config = dict(
    num_classes=5,
    norm_position='pre',
    qk_norm=False,
    inner_norm=False,
    patch_size=[4, 4],
    am_softmax_margin=0.3,
    residual_init='none',
    optimizer='soap',
    beta1=0.95,
    shampoo_beta=0.95,
    max_precond_dim=512,
    adamw_lr_other_params=0.00071,
    steps=12500,
    batch_size=256,
    adamw_weight_decay_other_params=0.01,
)
Rows from block 7 of a small image embedding model, named by matrix and row number. Rows with one number belong to one neuron. Each number is 128 + 32 x the weight over its row's rms, rounded and kept within 0 to 255. All counts start at 0.
After each neuron's rows are labels from the 100 images, of 14848, where the neuron reaches its highest value: "top examples" is what is common among them. Only what is clearly more common there than usual is listed. The data: simulated fluorescence microscopy of cells. In brackets: how many of the 100.
# fc1: MLP up (model.blocks.7.mlp.fc1.weight, 256x128), inputs 86-127
# fc2: MLP down (model.blocks.7.mlp.fc2.weight, 128x256, transposed), outputs 86-127

fc1.183 [ 75 124 151 128 145 123 145 103 133  53 113 132 118 123 131 117 139 133 130 181  79 112 109 143  80  79 123 114 109 122 156 149 153  75 130 158 132 110 121 187  90 106]
fc2.183 [196 134 168 168 143 115 207 111  68 129 181 177 123  99 153 129 128  54 117 137  67 104 147 119 119 128 150 141 109  99 136 165 155  80 108 159 134 102 126  87 140 145]
top examples: cyan stain (100)

fc1.252 [173 101 112 135 131 133 131 109 158 179 126 107 109 101  97  97 133 157 111 126  75 116 103 215  61  93 110 135 100 104 109 143  98 163 183 134 122 127 130 141 118 164]
fc2.252 [122 124 175  56  50 153 119 159 192  49 155  93 109 113 144 109 118 181 113 108 101  94  86 108 113 136 120 117 112 134  91 127 109 110 148  62 147 150 201  88  74 130]
top examples: magenta stain (100); dim (99); bright spots (45)

fc1.18 [137 155 115 176 123 139 165  68 120 125 163 131 160  97 166 131 100  97 227  80 123 170 151 129 148 110  80 133 144 153  58 127  83 114 153 116  69  46 158 144 143 147]
fc2.18 [124 162 148 118 123 146 162 140 160 164 129 120 102  42 143 156 181 156  92 139 128 107  94 153 125 158 158 105 102 140  63 149 133 175 126 126 141 171 128 134 151 163]
top examples: magenta stain (95); dim (75); few cells (74); cells: one or two (74)

fc1.128 [170 155 129 145 109  98  66 145  76  96  89 120 111  83 123 146 150 144 128 159 134 128  91 146 103 123 128  91 138 173 108 156 112 126 114 152  80  78 156 105 143  85]
fc2.128 [144 101 175  96 110 133 185 120 114 117 134 142 100 118 142 109 134 135 101 112 152 180 126  31 129 129  90 128 136 165  89 145 146 158 102 114 124 140 150  55 113  77]
top examples: dim (82); cyan stain (73)

fc1.247 [163 162 118  88 109 147 153 124  91 161  71 181 160 125 124  95 155 131 156 154 120 121 119 150 149  74 122 133 140 107 127 129  71 117 127 104  90 134  86 171 128 141]
fc2.247 [ 93 135 122 118 154 158 196 127 109  95 118 144  50  88 104 150 110 142 113 145 103 158 101 109 110 180  94 117 112 160 126  84  97 155  82 118  66 117  90 161 167 152]
top examples: red stain (100); few cells (84); cells: one or two (84); out of focus (58)

fc1.25 [113 157 189 110  95  72 114  93 148 193  69 123  78  99 136 134  86 100 119 163 124 149 177  86 117 163 195 166 121  98  93  86  97  96 146 147 132  78 119 151 152 188]
fc2.25 [165 148 193 134 170 168 155  88  65  97 127 167 119 103 179 155 203  91 116 111 128 132 110  84 130 172 115 154  94  62 144 102 126 119  54 160 148 122 170 141 116 132]
top examples: cyan stain (100); dim (69); crowded (56); cells: ten or more (56)

fc1.114 [162 164 164  96 140 126 181 109 126  55 156 154 138  99  62 124 203 108 118 122 178 146 126 106  71 168 108 126 131 113 121 206  81  78 119  52  91  72 141 133  77  87]
fc2.114 [127 133 152 191  96 106 110  92 136 150 140 134  91 153 157 102 129 135 133 118 124 120 151  96 139 133 139 154 111 190 108 126  99 113  92 128 151  72 129  99 179 105]
top examples: yellow stain (100); dim (86); bright spots (39)

fc1.107 [168 191 146 133  92  57 153 142  79 137 171  91 111 191 168 122 127  94 138 176 114 169 117 101 120 146 121 127 101 155 134 139 112 101  97 146  69 122 162 103 130 139]
fc2.107 [113  76 174 178 131  74 105 142 162  82 150 121  91 148 179  95 112 125  82 148 107 142 126 122 137 131 148 134 100 146 142 169 156 120 176 110  91 103 166  84 140  89]
top examples: cyan stain (97); dim (65)

fc1.99 [ 78 111 159 150 150 149 159 145 107 138 144  74 137 121  90  98 125 135  60 130 104 139 169 162 128  94  80  91  80  95 148 156 142  98 200 177 136 147 162 165 207 177]
fc2.99 [171 111 141 135 156 135 167  92 159 108 128 146  69 148 146 180 142 102 138 165 107 163 134  90 132 148 148 182 154 100  87 153 168  91 141 122 114 161  81  77 115 114]
top examples: cyan stain (100); dim (61)

fc1.94 [162 104 139 154 183  91 152 132  99  71 155 108 126 144 110 126 165 165  89 143 161 177  93  77  72 102 184 120 154 126  73  94 130 125 159 190  78 150 149 173 131  93]
fc2.94 [132 183 142 173  42 116 127 142  66 143  43 110 166  72 151 140 111  98  81 176 133  71 194 122 154  76 125  58 101 155 170 183  94 142 200 127 133 121  83 122 121 156]
top examples: cyan stain (97); dim (68); few cells (55); cells: one or two (55)

fc1.179 [116 138 154 148 112 114 103 117  94 130 192 101 124 119  35 121  90 182 127 109  69 181 130 110 141 105 161 112 157  72 152 128  78 131 136 117 152 147 132 141  78 115]
fc2.179 [158 161  97 119 121 153 167 119  97 151 160 117 165 137  84 123 126 155  94 107  85 156 134 189 174  97  95  80 172 154 137 163 149 140  92  97 118 108 142  60 134 147]
top examples: green stain (100); few cells (70); cells: one or two (70)

fc1.255 [133 138 140  32 156  91  95 151 118 129 192 138 148 150 138 137 171 115 124  78 130 121 110 114 157 127 154 196 136 166 140 151 105 117 111 125 121 141 159 111  91 125]
fc2.255 [191  80 115 136 121 143  96 176 171 140 165 120 113 101 135 141 128  99 135 143 176 126 144 124 140 145 114 127 156 175 137 127 144 115  84 109 134 162 122 162 114 115]
top examples: yellow stain (100); dim (50)

fc1.234 [133 146 126 149 126 165 163 109 176 210  96 139 158 139  88  82 119 180 133 140 147 134 169 141 148 110 155  98 117  66 104 161  90 100 111 113 118 126 195 154 158  56]
fc2.234 [158  85 125 115 155 148 145 117 110 118 130 181 105 106 161 115 120 171 111  53 136 181 136 135 164 154 174  89 125 185 121 187 175 146 181 160 140 122 158 124 114 102]
top examples: green stain (100); few cells (57); cells: one or two (57)

fc1.65 [111 121 109 133 121 199 133 119 105 132 130 125 108  93 135 110 155 150 122  91 184  89 124 119 143 128 120 174 121 142  41 135 142  66  67 155 151 104 103 139  66  67]
fc2.65 [120 113 116 150 114 103 102 158 106 127 152 117  93 185 109  89 107 120 165 155 159 137 106 125 133 143 124 196  65 150 139  90 121 147 130 149  63 105 144 135 131 111]
top examples: yellow stain (99); dim (60); crowded (54); cells: ten or more (54)

fc1.237 [ 93 110 151 140 137 124 107 139  52 137  95 142 156 114 123 125  94 106 129 131 122 140  76 108 117 106  91  85 121 183 125 169 111  90  38 129 173 164 151 137  77  93]
fc2.237 [158 190 164 164 128 129 173  75 130 169 147 129 107  84 158 121 134 189 113  89 109 112 137 195 134  84  92  98 142 102 111 129  82 126 202 122 102  88 156 106 118 126]
top examples: dim (72); cyan stain (62); out of focus (40); bright spots (30)

fc1.182 [151 145 138 168 154 173 131 189 108 124 152 168  84 106 148 123  73  85  99 165 125  80 120 142  82 114  92  58 161  89 143 125 100  73 106 173  95  94  82  53 138  45]
fc2.182 [162 138 168 121 189 131 140 102 129 121 117 105 119 176  42 129  97 149 163 142 188 140  90 151 111 142 162 164 118 116 201 125 146  98 160 136 145 114 148 181 130 117]
top examples: cyan stain (100)

fc1.52 [114 149 153 152 143 142  67 100 107 157 117 107 106 180 155 138 158 117 136 134  74  99 124  89 161 100 119 133 135 160 187 173 156 170 135 173 122 118 142 134 157 141]
fc2.52 [159 170 173 157 111 130 122 125 171 144 100 100 165 157 136  49  97 159 133 102 136 144 145  83 163 151 143 152 113 124 108 175 130 135 125 133 120 125 187  71 129 114]
top examples: yellow stain (100); dim (87); bright spots (30)

fc1.206 [115  63  96 147  66 103 117 119  94 172 115 177 132  87  82  86 113 134 133 128 140 108 143 108 144  99 200 107 156 125 117 151 133 133 144 140 131 124  90 110  98 149]
fc2.206 [141 134 130 128 106 134 199  86  95 154  98 171 163 136 126 144  95  90 114 118  93 137 185 194  89 124 100 105 146 179 174 175 103 125 132 132  61 131 177 123 159 170]
top examples: green stain (100); few cells (52); cells: one or two (52)

fc1.68 [156  76 100 132  42  67 122 141 159 106 114 129 125 119 127 156 134  55 106 142  96 101 145  95 153 126 185 166  78 135 108 168 156 115 120  91 148 110  92  76 152 127]
fc2.68 [157 110  83 114  94  98 109 104 103 147 138 142  52 157 134 137 116  51 149 120 167 112 122 199 176 154  88 149 143 149 157 120 147 100 140 177 135 166 127 102 154  78]
top examples: green stain (100)

fc1.1 [132  98  91  97 115 201 111 150 144 134  64 128 120 115 150 106 122 117 121  64 112  81 129 120 101 216 123 109 151 201 161  72 123 146 153 170 169 107 127 108 176 171]
fc2.1 [121 163 140 162 133 137 199 134 137 152 122  83 119 186 134 113 177 138 126 156 142 164 155 170 136 101 106 175 123 176 172  75 116 131 155  94 141  94  94 150 100 111]
top examples: green stain (93); dim (60)

fc1.136 [116 118 119 179 113 115 125 171 173 145 153 112 109 158 129 140 108  97 106 147  96 110 101  91 153  83  97  86 144 143 113 141 197 117 101 145 122 160 147  87  98 128]
fc2.136 [185 114  64 144 153 136 122 153 127  61  82 147 141  66 127 128 120 129 176 167 152 127 107 159  86 116  97  72  68 100  97 172 127 139 133 112 112 161 137 177 142 137]
top examples: yellow stain (89); dim (69); membrane rim (33)

fc1.214 [ 79 148 138  93 126 123 112 140 124 140 118  91 160  85 157 108  91 109 193 117 168 140 151 170 122  43 122  89 108 125 145 153 115 142 101 129 160 124 113 136 131 128]
fc2.214 [161 163 160  81 143 116 109 106 161 113  97 150  86 142 116 106 123 104 119 159 121 117 153 103 136 130 144 102 170 216 158 137  41 139 133 151 158 129  68  96  95 115]
top examples: magenta stain (100); few cells (82); cells: one or two (82); dim (62)

fc1.178 [111 117 145 161 126 102 125  89 172 182 162 158 111 155 150  95 131 111 112 119 135 116  74 155 169 109  76 105 119 100 133 141 166 131 112 100 102 108  65 116 146 131]
fc2.178 [ 53  59  92 121 136 160  95 159 132  84 136 120 159  83 172 155 120 156 146 165 163 112 167  97 118 208  74 112 125 128 165 132 166 150 135 171 118  74 105 193 162 162]
top examples: red stain (100); dim (67); few cells (67); cells: one or two (67)

fc1.77 [154 156 136  59 161 156 106 149 122 112  92 133 178 117 134 163 150  55 142  94 136 110 167 135 125 141 101 143 144  72 127 118 137 142 133  81 146 131 149  91 129 111]
fc2.77 [101  98 105 134  85 131 168 113 106  97 156  87 105 117 103 133 153 169  97 114 107 127 137  84 169 115  56 144 134 150 106  93 144 173 179 148 128 113 118 100  96 100]
top examples: few cells (66); cells: one or two (66); dim (64); magenta stain (61)